config.toml
arch = "conformer"
head_dim = 64
inner_norm = false
kernel_size = 9
residual_init = "none"
batch_size = 64
warmup_steps = 600
Rows from block 5 of a small multi-label audio tagger, named by matrix and row number. Rows with one number belong to one neuron. Each number is 128 + 32 x the weight over its row's rms, rounded and kept within 0 to 255. All counts start at 0. Numbers have three digits each.
After each neuron's rows are labels from the 100 clips, of 14976, where the neuron reaches its highest value: "top examples" is what is common among them; "loudest band" is the band of the loudest frequency at the time of the peak. Only what is clearly more common there than usual is listed. The data: synthesised imitations of 52 everyday sounds, one a clip. In brackets: how many of the 100.
# fc1: first MLP up (model.blocks.5.ff1.fc1.weight, 768x128), inputs 64-127
# fc2: first MLP down (model.blocks.5.ff1.fc2.weight, 128x768, transposed), outputs 64-127

fc1.637:165132183100146114117183174157056088156104108120112140170102043126151109127146045132069130084153081113128065156166157142146088147126102113120121156098107183131169135105139116104168158174079138
fc2.637:175200135148112160123105120177136148152182107133101160113146158108153123163075097093084144113120134116132110137197132096161140092144110069117123166144162166103070149136147178122127154118116151
top examples: machines and effects (47); people (35); engine (30)
loudest band: 250 to 500 Hz (44)

fc1.593:120146163153146138108086153143203079085149158122166135116115118104150105158138091137098108146032116112166096128190126108143135109114137108108153152189103144144047154119200127108069110132123114
fc2.593:165098110136091086121119126173089108183113149091156121121129134105147114143121164157095180181074096122175123161128140161180145171133080050107136071126101173101181130146100087144112100140148154
top examples: siren (55); signals (55)
loudest band: 500 to 1000 Hz (74)

fc1.563:089107142119155092073090167125097147120099105183136141085103136187143113061127099080119142137087088107118109130125140188165148117116096121071167161145092091163142123175103132122092129115100102
fc2.563:106133154137148183073083178103149099127101122103114171132107166146149098181097099157127146092111155124093120108170142129119144143099122076097125102141179071148129125106118178194192088101078164
top examples: mains hum (92); animals (43)
loudest band: 250 to 500 Hz (36)

fc1.135:166113152120187103086066180170153128137159112140096159083095118105102160109111150118101173175163103111138149150132179156111128131147126175145104173103093132156151115128073097109177061089098171
fc2.135:134197085131147143099139082099089164120126105101169098125101114156089103115117095121148135102134157086183140155112106138126149094079154131101086147191102143119185156147108126177104137167135064
top examples: reverberation (78); text has "reverberant" (78); household (62); knocking (33)
loudest band: 250 to 500 Hz (28)

fc1.447:144116105209143115120152155119113081243087102084090130149086158111131123104148134096120162157203153116125152102168104151150103128117160175112100099115104142111124156168043102089093183118165122
fc2.447:134133080113124115126106160071157169177162198177151138151160129141145098160083147112111125082178123144088078107091131182180103170101128100126147163124106161158095140157139123101116069095122107
top examples: household (55); ball bouncing (40)
loudest band: 4000 to 8000 Hz (52)

fc1.539:154149088119142131193174128181114100105171103121132093104100143116145161140109102117103152113097150113153156173113115117143090063125167135100092146117117195141131086132108112060162172191113149
fc2.539:136135155134157118070115132183091133085082209143124153094086113141132091174174083113092111127158106120109162191158099129067141080136072123161131099132096114128088119106141093175114129119170097
top examples: household (39); white noise (37)
loudest band: 4000 to 8000 Hz (61)

fc1.140:148087096126142096140075127115125152094078134078104198113077155179137178173191167115130095155118170139123129134138075160103164119163145162140119068103139115147133161116140155164140173103116126
fc2.140:115128154132145090055109163168138200152094141132126141136144113170165061160118183180046118122197115170136099076131134121135089157088121113094143121101157111178123144140135134088120108136079130
top examples: siren (84); signals (84)
loudest band: 500 to 1000 Hz (98)

fc1.680:061142149112157119117109120147137122112162099113107104055052106125093161124114109104115123118067144168100163137121140182133137140136174152147102095112109069133131156123102187088104125231097111
fc2.680:094132088105152115138096194160158118143112133140078091103103134123120132160140126115070181149118154201064082130137155153143058126161137126075204150070147105170147158127151081148186139100129111
top examples: signals (46); mains hum (45); beeping (42)
loudest band: 1000 to 2000 Hz (33)

fc1.86:131194119114127077172089130141138125128150065133099158075108076120123161125123149114132165124113108160186104176114073104194100116168137097090163128060103145124152133175158208167114058115139144
fc2.86:135112146134139193138111149096168095123122190077155132159132136108121149078143148140173121152122122130115048131127138169131120099076095170139099067154093208210105088086087116174168165131142142
top examples: laser zap (36)
loudest band: 250 to 500 Hz (28)

fc1.244:115080106105149135047115126117149135137107094143116097092108114187155144166128164124085083128055148153136103057107121178130063112093114128137080039090079139111054071146078128172148094133127117
fc2.244:160117115138156101142119129126155097129092071185129116121099117127138090115153122164150124123148064145158086090116173161112129062119073113166070145088116144125135149120091086095101151141069147
top examples: nature (81); stream (74)
loudest band: 1000 to 2000 Hz (54)

fc1.379:102145040129120102084118076100189121150093093168127089091105113067151151180134108110095053120119134093111119156144142167101153149151144043155108125194112160143118125145125185136167137069110106
fc2.379:116183113186104141169174183183109141122129167115125051107112103132115072141114151143120139141080147139132123135172134156166153140126207082138151149091081106163126188165097089165135097143158159
top examples: siren (38); signals (38)
loudest band: 500 to 1000 Hz (46)

fc1.225:134157123147134089104089160121099124135095172126090119091139078109129141110115131077129077182117097218102126150088113140103145107122098148117130104159120132117112163178126109115146098157137200
fc2.225:200015106082178126149167129144125167133136118130086110150169106096129171141096145141086166085180127122137097103085140185160141150184162110097178139072126103152142125165088100131141138136157095
top examples: nature (58); wind (52)
loudest band: 500 to 1000 Hz (43); 250 to 500 Hz (40)

fc1.694:114128112113145100185063216118124078127138130220129072095116094125188152141063129075086130104155097122157079170182084046142089124126182179124105119089107134125137133103180165149079104170138146
fc2.694:173168098111110111165136119145112144200176063125153105126120120125052175088184097132142209134212211159119168128115120129152098119101076144061120149160112045119123159132100109152171138139093129
top examples: signals (54); beeping (33)
loudest band: 2000 to 4000 Hz (46); 1000 to 2000 Hz (40)

fc1.492:152144108115075166085079154061139103066150147140116089104118136115121121112104088138081109170120170104133189081071179080144130049119113204128153085117132186118119147156132091101137147115102107
fc2.492:129162147094149177118135077147086137127152105164144145139129076129111151143139169130095082126097135217135142090125118126153218154103182118101166161088134135096159140150144150130126127189140111
top examples: quiet level (76); people (48); chatter (33)
loudest band: 500 to 1000 Hz (36)

fc1.456:127094164145150096143073098124217140077077087154104140102130136164163156124176134137135092085157139136137137107114186113130164104102138132117139158102097155117122173142115127122095161120142172
fc2.456:127142120183127135140159104123131092124186109171117137083081173174092107145115143107173153136090136170116144146185167164138155158189111126137177119130111145128154121103170158149161172075147045
top examples: clipping (26); text has "clipped" (26)
loudest band: 500 to 1000 Hz (40)

fc1.310:154132132184134110148145107129117120118175116157106159107112145134156114142137113115066079066089133172106101066129059147136150166122146147104144172046110169120163089121139150153108126176072076
fc2.310:145163106134145137195153155166122120140128119069072171168161141126204127094138093126133123124164073131166153111120146144114120084111146081171118151141076195105121121122141118105144116125148115
top examples: laser zap (86); machines and effects (86)
loudest band: 1000 to 2000 Hz (52); 500 to 1000 Hz (47)

fc1.267:095093133190175123158106177078073102174120111097094135105091089167119158161105159117154136093079072163119126140168108150091167116096165063152200093163153106091139155088093123138152104111135143
fc2.267:080157118165186138115088115160134156080075177159139157180105151105152126151093143080120099114141133119115159150139175150115070142107142131159169156133097159112033142156134130118105123080130113
top examples: mains hum (46)
loudest band: 250 to 500 Hz (46)

fc1.195:111090137184128122169073120137107108086160096096145133078129123145088097172109134143097117082118116165115157167162090122163140082174124108122161114141102125172130143115140191178078136142161146
fc2.195:127121136130173144110171082161098099156125137133144117159143117137154132086214124130110086143183079129113173078078136082043097081142121146141145120107141160076104177141109150140094162109087170
top examples: laser zap (70); machines and effects (70)
loudest band: 250 to 500 Hz (70)

fc1.74:065084174104162081131148135121096127090176162104088135099061118121125135071051135115168073118147115185093071155114110081126115114157117105110152094150174129179124125120101110142155112139194109
fc2.74:084126119138113181170114147121115159105152124085112152169143132107108149109104174122169120071112114111141111148136114136159111101167182184155155115191092123110128151057095132096114111163163081
top examples: quiet level (64); muffled (low-pass) (33)
loudest band: 250 to 500 Hz (42)

fc1.745:103136103077107086107105180140111133122117103108090182149125138204160143113148112132090130101162110164154100096114130124144095107085115146125117107097152143122157115101110136178167119150113137
fc2.745:111061104120134163124112136153130068133051083080108067102120146154136150146190087141071127115166164121115119104156090096076149128152173150122142184232111148120160133088126069151077106177162149
top examples: thin (high-pass) (32)
loudest band: 250 to 500 Hz (31)

fc1.220:121179164187203077099123115156153143201100169156166094094087157148116146182118085169098075147198088148075155143097155102096157099148143173146132082108065148129072125130077156114107111102150149
fc2.220:171157097120074141113102121120179089162109132161110126100151110093130082117141158079102123152092101124143147147120120141128177106119129142099096085116181108065128189153118111163156144103126113
top examples: bird chirping (97); animals (97)
loudest band: 2000 to 4000 Hz (58); 4000 to 8000 Hz (42)

fc1.107:122118068155090078132124103140120085154162118144130144158076120150088107083077127104141058150159172108106130145138129113129063137202112150097148125089123114068113095202136117114067103181090119
fc2.107:159091081127143090076110160142146046093073064119123153144123079100159102070084148157074116155128147138121100163143137077139109144092118133150157145152153074157109099179056087149163167108191069
top examples: thin (high-pass) (87); mains hum (86)
loudest band: 250 to 500 Hz (89)

fc1.675:150077095184168144157128114131098165120129139150106107078094156074158158137137116120131131113099133137137144092140135141125100112090130079130122122158082199108148107072104116171075125145087162
fc2.675:156113167144140183105142123140175131134121138147068108154190112177148121123117115148186148126161145117121088168095164134124155132103084070182124141081131144138087163137145136103150209141101079
top examples: muffled (low-pass) (51); people (38); applause (28)
loudest band: 1000 to 2000 Hz (50); 2000 to 4000 Hz (25)

fc1.568:162052096161121123127095113131134040176092098195107103165065130129176105135137120132147088175107148105157104119136069072112109147132098155149139073080148082117123115154118153169137111146116104
fc2.568:160126162107155146161118108148111134112095138064147131084154116198081105089126103162110135139097123100086067122154105171166135136100128132109073105139145111085093064109082145113191115077160123
top examples: car horn (33); crying baby (29)
loudest band: 1000 to 2000 Hz (44); 500 to 1000 Hz (35)

fc1.569:098078124141119083062101141185105150118089163124134104100113097173130095143109139107062136079067135087089144105114118120130099088190151116164109098157149094142117133124072115130134129142090142
fc2.569:106064185108163183114178153104107124106110148111115127148176135095120202136142142152113111112164175135124102143116164167119169105095137153135070129109181127140062107166083125066058129164109161
top examples: animals (49); mooing (35)
loudest band: 250 to 500 Hz (30)

fc1.491:233118116150096080130132140094157148107127123137102118138156120071173104157163104102179054142137142123200128116163150083111199102154090121171123115154100067140122154106086138132149114103159085
fc2.491:097110123143121124103144197154132122127158079134104158159179094135145145129115201087164166056109132125114118160124222123122153160153144071137135116094114120144121196105154099129106160149092159
top examples: nature (59); water drop (54)
loudest band: 1000 to 2000 Hz (49); 500 to 1000 Hz (40)

fc1.513:159040118163151119163163111098136139169134099168088126082128183107153157174196126095142124095119114113132128130154108141145178138144114164125089106097117144189134158188130125170143127100133085
fc2.513:152128171147133143158069106087134126109149097097200075158156104099147106115137119151151130141160094206170145155181188167175130128100112143122078089164150124078114123168162100146083168117120137
top examples: thin (high-pass) (47); signals (35)
loudest band: 1000 to 2000 Hz (29)

fc1.57:106120182116132166098229140093133131151107122108115127097105095129185109131168106096073140196064174122110121115145136146042138135198125138149111040145147119111104129138101192146149210099156132
fc2.57:121107112129135131169124115155000128123183137109145123175133171106133145086070140087147131145129084169122109042139165124055130115105152101067075106163135099153093161111177105113143132134148157
top examples: mains hum (35)
loudest band: 250 to 500 Hz (30)

fc1.726:156127102131123115127130103156139117159130146160121099065126083093144120095099107140131133104076151172111129117128084116136150087088134136136082091118122079117139134142072119156131068146115129
fc2.726:145136108139147125101131153095158116111143084104115124065174144111125174097087098169127126131107112124073161114082140120070142142095097126151175131122185014195123098127121143166112108077162134
top examples: sawing (79); machines and effects (79)
loudest band: 2000 to 4000 Hz (38)

fc1.297:128134105125125093117137079139139124121174127067139162175096172133140088135085135103139137115130164087093136131134154055132117066119099187135111118134099106178098153073032168116062133099170185
fc2.297:123125131156124122143125135107116081130103076179071150135108091127141152121110106122139118155087152141056048179134178162133185169160118099127109107097082147109121107091114164128125099137116187
top examples: applause (33)
loudest band: 2000 to 4000 Hz (31)

fc1.656:154142124103117160223158157103111094115071122150096114108118133130123111150135142122144076107074158126099139147062158071129164121166139094094153152160150091148120175151133174080126162158163123
fc2.656:154097146069187131135134150120099109106192184175185155085128148092063110125151107117037111154145130107126157090124168106124123133127150168147153145114164148153166075150121141125118127122161162
top examples: siren (65); signals (65); laser zap (29)
loudest band: 500 to 1000 Hz (94)

fc1.662:123120131168076120145119107186101127151105093118103091091100091126130180125100133146119106103097078138150169151186106087171162161132143120098184115138066121176127082085166157118173176103127187
fc2.662:153105066103149105131113123157081136075135156167166165125187098140091151144125098053127136166142127137128133101132102119161099076162171123071058110142062171141103079104122119158096134132116149
top examples: machines and effects (48); laser zap (46)
loudest band: 500 to 1000 Hz (50)

fc1.138:109153120158116185053109168093154095094095152127075067115114148061165164159115122118132143144102143139090185120110107133219110125122158134146086165137125150115109106099161105040104166140109121
fc2.138:088088156121159091097098093107150142099109032141066096102077133137107163117108104174154097161151119164173157122110126158121141144148122105122171145128146159115082118145141141066113168130154133
top examples: white noise (55); pink noise (37)
loudest band: 4000 to 8000 Hz (39)

fc1.318:152039039093103111115141153135104124142120156100115097084140144107143187095142160119146139161109161125130107107134129079150178105135151179171149112108108131031115084114144132175162197142126157
fc2.318:139132137057116138168109121200156113134179196164065136070127183085116085127065137107129175091095116064042169137071146141138091118080125133153131084143136154145114141117150163128141151158126080
top examples: pink noise (33)
loudest band: 250 to 500 Hz (27)

fc1.115:130112097160174107099165113118123137054112135146097119092048155140155120142172096117155131176130130228150143153110146154178117102121148059131114157142092132164149080190137120123118064182101090
fc2.115:130078125118139079070108115148132135146097116091119076108174089154125161123174095154134129125172161111120166187150159149125123172125106125183123127148125145200155158106078164160122193182123170
top examples: muffled (low-pass) (58); people (48); mains hum (39)
loudest band: 500 to 1000 Hz (34); 1000 to 2000 Hz (29)

fc1.38:105075149136123118145165171091151176118095117125123113091121114124107157111148207132234149173112091128141099086145077133174128145139052137128214137147062096075127124190133077129163138131133114
fc2.38:096098150140163164112133095076133128208073181178124167142073130090106123112134089139137079093182103129119124145174093133089138133076141092158126149131192128047150078163103134162174146152104156
top examples: laser zap (74); machines and effects (74)
loudest band: 250 to 500 Hz (83)

fc1.367:170101083124132112153127077138093145104109128118112108141104117058148109124167164118126152128111122130166166159139138181107179106126096056106095078211067126110152134145160141121144172112112093
fc2.367:114131111119130056103120159103136104104118134139126114110098129135111214135166120117100085126092119130121099114170121139147168141073087070149096125157151076129121121089170118130101174070132141
top examples: clipping (27); text has "clipped" (27); siren (25)
loudest band: 4000 to 8000 Hz (40)

fc1.329:113053141076158138150058135143104171172097114116131160086161096123084129168187161128196053170137110133061110055201198155120102077166135133166137096166130126154079108127113139112095083102128150
fc2.329:113116144158184131180106118065158145086145139081154117162148207121127121102105135153140079123139215132164135133130140136172140169162123142145149126065118164160101132162091126148106182122135150
top examples: meowing (30); laser zap (27)
loudest band: 500 to 1000 Hz (53)

fc1.553:143162116152145112200137140091125164148165174087128090120127138131060126164102180149077086053105109122141090094099080093111134078121139164115137091129084114110127138159117126115112230095102134
fc2.553:170170099146118117106132146180149145087154125137092117140143113131034122113184140123112117127138106133105156084099164154163121135141144110135176155176136103116089122160157142133110158125088135
top examples: coin spinning (29)
loudest band: 500 to 1000 Hz (44)

fc1.30:161145093076126169134091094180153203058138121116139126098133146186160094142144096107121114099121131085159141108128101156172134093161114117176081133150122099134156125054103191142124122098101065
fc2.30:115121095114105124091159120085131167166175083151108107136141145094093123189111112135164146160134165222112128081134138126138133157121115158143110107188094110120119137111057075173123145101157136
top examples: beeping (33); water drop (27)
loudest band: 1000 to 2000 Hz (61)

fc1.519:109171090089077132139174116097119102144093042168129149119097080138101085100167115118134097104103082151162130099134154144160183046136148076123149106145134141130144081106110137128128140090094139
fc2.519:111113133099212101138172114176189131119227183144179189150121141159136179105105139144083081118132149177098140178113134135141136098156114211161104089141131140082108111144115126195199152128100082
top examples: animals (47)
loudest band: 250 to 500 Hz (30)

fc1.506:139083150144058168079188125114136095125139137126105091103084127113169141086164121109106127118126124153096150108187162053137075071141154133166162081168148162123148139130152142079131197116123111
fc2.506:174141077060188185112126136128068134108145078064122153107104157135111110073122094131169065085133191056163117062100191135065109109140129167140153101111118129117123140104161151161091119139116146
top examples: music (47); melody (45)
loudest band: 250 to 500 Hz (44)

fc1.541:120142138123082140086130140146152135104121134157090176101104145114113164117128175137132103147156179215096072083165172176188060125135106144126119146213152132115073094126120084108087086146088119
fc2.541:150112059097134167106069142126050115125074122169149201057097156113102106163134073123125113139094092113117138106138121142129134162109172097147138139126143155167113134126191164203077101159149170
top examples: nature (48); wind (43)
loudest band: 250 to 500 Hz (42); 500 to 1000 Hz (41)

fc1.178:167142170128156080102109161121055156077169118109148104107092114151098148102132167083104121090106135120126112118147154181095186159101091124166137118188111119074123104125116182061108214118119099
fc2.178:160083114159112146086155125112147108064114131145110136139176119138105097138133179115124192102154139161140147117163143154131142129115117070117133128114118068056129147120131098141145182141120093
top examples: nature (51); water drop (50)
loudest band: 1000 to 2000 Hz (53)

fc1.688:145092131083035155163078097122100145134116124180133134146142101187121128156138155113114086096157083122134070121155154125144137113176110135153144130078120126098164113114164188129125091117123105
fc2.688:093115161105193124158103117117128110151124088166093108109092131104078098144149143120111099109166124064094117151127100183105068107140099216144124079177127097148060146123107136123064128093128103
top examples: signals (51); beeping (48)
loudest band: 1000 to 2000 Hz (63); 500 to 1000 Hz (34)

fc1.337:117154146075104084139137074086169136147089132081128177114128111171148091120137135180081121128178085090107064160133132167129121093137099156121145133135078084080114116109063155070122143143102096
fc2.337:123167099119145105135206099146137131155129132170170116151157156102171108131154150104089145072147104069112171146147161093118143141139147195123120122161127088172134100129122091073208091159137151
top examples: applause (37); coin spinning (34)
loudest band: 1000 to 2000 Hz (37); 2000 to 4000 Hz (28)

fc1.465:154130171120131152133135095102140057146073051169133093115088172092146163154130130058097124135134145138149109151153155150179088091092141152111183077169136175118125127125155158138156137174135181
fc2.465:136098202162154147126135131130111122138136168181129168140131122073183124084117099068115098076135174131198146114109130106099146126182143082081179175125109121159122158135116111175095220115107131
top examples: people (66); chatter (38)
loudest band: 500 to 1000 Hz (34); 250 to 500 Hz (30)

fc1.48:149144148074102108136158154129116138131191175123077131124145103178142137145098136164153089108129089163106135172141123135191157113188056112128148151155174049116105159098118185103190163088113156
fc2.48:115156099123133115096088111133083167138062116135159150122177141111087137160115170111101099097104174108099136134088181103173079170164110142167136170146103155091124144167085136096115103175103131
top examples: muffled (low-pass) (49); signals (44); beeping (25)
loudest band: 500 to 1000 Hz (48); 1000 to 2000 Hz (38)

fc1.128:116130073203144071127093132111106139102114159127115132134091146142121096106131106155121117153130120102176150168058136067092104133142116122074130102136144137179048183139091111135146129167117084
fc2.128:101136115099134081195154102138119150146093049134150090151141041089133107151138121069154214083091133117112116125125166172132090088123097155069128106162189179181121119063147203098121163122102132
top examples: bird chirping (74); animals (74)
loudest band: 2000 to 4000 Hz (72)

fc1.616:126156143179115164132178139097148095146114115119071139138073152131172136139116123131055106113091130122126145110129108100161096091179161146106114109062135122129135150100105112130106160141077103
fc2.616:098090122144161119101154102108152186057119135046131181116072089107124168149127116150093212166118151141150110113162149132143111095181115181151144122132113194103156132130076137143142078169160150
top examples: white noise (62); people (40)
loudest band: 4000 to 8000 Hz (57)

fc1.144:133124165153088160115121140136124120166069084112104134085117142160154155135152162071087141160132041105131215152080177126168128134186139143120113152131083075166110132106104107152123150128154141
fc2.144:135153067059153114178132185086155118132119174121146151114138118159107132156082136104074160122078179162111148143122102127134144179171056168136087138147031123165157094107147172090153172143124134
top examples: bird chirping (40); clock ticking (29)
loudest band: 2000 to 4000 Hz (41)

fc1.46:118156147132207184147133173083146101105065142137085119145102127105107136116135089102056133129108136156115179100149131133121120097175108116106126176113096151115108096097134137056070127120093204
fc2.46:146145150152116081133129153147072120155122113195115127124167125131108155173151102213122124086140091187138163127067097186097144115111115104130197165141113106151101163170146137067146157147110133
top examples: quiet level (68); group: animals (37); white noise (34)
loudest band: 500 to 1000 Hz (38)

fc1.706:084062155176132123088143094171158152102177147139096116094144121181133160114102169114127141150111095117112109113147197113131152173128168132070084115099089119133121143155136161128158076141158143
fc2.706:106176126146089133089134105135105097148132123145139157120130133157147055116159109072153142163057124167137157126125083114110154197133177163125086125199163148112161136062147115180165156118155084
top examples: nature (34); stream (32); helicopter (31)
loudest band: 1000 to 2000 Hz (42)

fc1.400:134151184128162183182144165129113109098103109116138097103129096204152136128153127111212135112196151089107132173129148104175179147158114105114082134084083154094120121142103111148084084119120111
fc2.400:150171163123107083154104081120165144170178102128153120122201110113107128149128124139102121115149099098115085131114154111109184132152182007132146142138101148108157112152068176107100105092102108
top examples: laser zap (70); machines and effects (70)
loudest band: 500 to 1000 Hz (79)

fc1.548:203083132119170171103108181093170089141142138078108154094122132097064147109123115084180168082109169149136146115152081144140071110157182132118149130101150178096120146068127120082181093098094113
fc2.548:111135124105087152093094084135146160106133095101155103138162166180161177111181136099095073108134092066136091074103121121117113069126087159137033131101132128154166091163136097180118148124151168
top examples: engine (44); machines and effects (44); people (40)
loudest band: 500 to 1000 Hz (37); 1000 to 2000 Hz (32)

fc1.758:155110148124119118140030107126189134115122160151057094119172096130164126091088192131060140114103144140118156116118196184111108121147138143118134118143128111106143209105125131144122108109097167
fc2.758:121158157199141144093128121153126091136078097075170097125077133070069097115104083132142130113104138147153160186101088186145079170096072069142103116122123119165213133139161123119110168141119160
top examples: clipping (42); text has "clipped" (42); animals (41)
loudest band: 1000 to 2000 Hz (28)

fc1.676:196100128186097036138154138105103155150113135080147082084154107128148103165157114153061125098105096187126077082150174147122134119184095180173082079126099136153165137104120063108093134074172090
fc2.676:147110084110104165098100173133131093124024107158095144178132141151116148161072119099122148163121086157140105116113117169089092102124088135135127083124117183151147135133121117167135112130151120
top examples: crying baby (32); howling (32)
loudest band: 500 to 1000 Hz (70)

fc1.635:138136151157138124130140136065120113098171112082125118100125145132153114138124136093152123065184097137133105128139130054129155125173120129188065122107157099135103152156103168144133112127110095
fc2.635:112079142096106158134151149170172132061119125123092170100106149092154101134121150138136095137068061121135149146123116153133082130142152174143171148152166115144141134147160140063135154166116088
top examples: machines and effects (56); laser zap (53)
loudest band: 500 to 1000 Hz (64)

fc1.215:136047153108180146191142114125131107145147169124091111103133146169102120156129103111061164182164141174076049093195173084081130133128096137112160101111117186143106151108143140166087125112152160
fc2.215:113105129127105128102124064120178119105106132080121133122141051131116105106118121122141191106126105112115106110132108093170129100107059158062123140163126017166082135137103115134100118103154091
top examples: people (35)
loudest band: 1000 to 2000 Hz (32)

fc1.15:098132082180125122123095174136143122156132105137095146147118134152130115123145101113122129171144086189100129065169110085191123194131177131156125139145109088154093120137107140122176134146119152
fc2.15:152157115134131118130139079174136184124106141154155131157178120061143115131098170158110137160108103103163095166074123118145123151071166083090111153105102067140094130087189116155129117086113136
top examples: household (66); glass breaking (40)
loudest band: 4000 to 8000 Hz (64); 2000 to 4000 Hz (26)

fc1.351:117122113154100188135111117118086145106107146144155123100139065126145120146134185129125100144114104194081186154100184085098123106116066123118135095089120118123142075123061133149164104076149115
fc2.351:108129138166126117155157112105102089183165179137104142140114122137156181124186084129128072121175134126099083134138097181134078081149184134114117123166094095151121148162121150131102119133122089
top examples: quiet level (65); muffled (low-pass) (59); animals (37)
loudest band: 500 to 1000 Hz (34)

fc1.369:128149123205160099148133143118141122115080191099092135103146093083099113158084152078115116144105098115150121046123139119086146125162128139145140131110149129184090136089170124110139120088079146
fc2.369:101155077147073130174171125169120112104090145087121127090164112186178137088170149123092167105123099167179179061092185153162166107117157096164155112150127153214073188138154106113110090116109153
top examples: household (52); typing (43); mains hum (37)
loudest band: 500 to 1000 Hz (37)

fc1.152:137084130177118087109122137175095124152083096148108018079141109150137168163129171129150121106140092115136124136127075087128139098173079193199149106173139142116070151084132128132144100149111106
fc2.152:109131127179069134088100124073125172089158103112144095114128133134136158144191176113090119065137132107153136135177103104139104118149174122135118158165134093142081094121089078134082158100073066
top examples: chatter (43); laser zap (38)
loudest band: 250 to 500 Hz (47); 500 to 1000 Hz (42)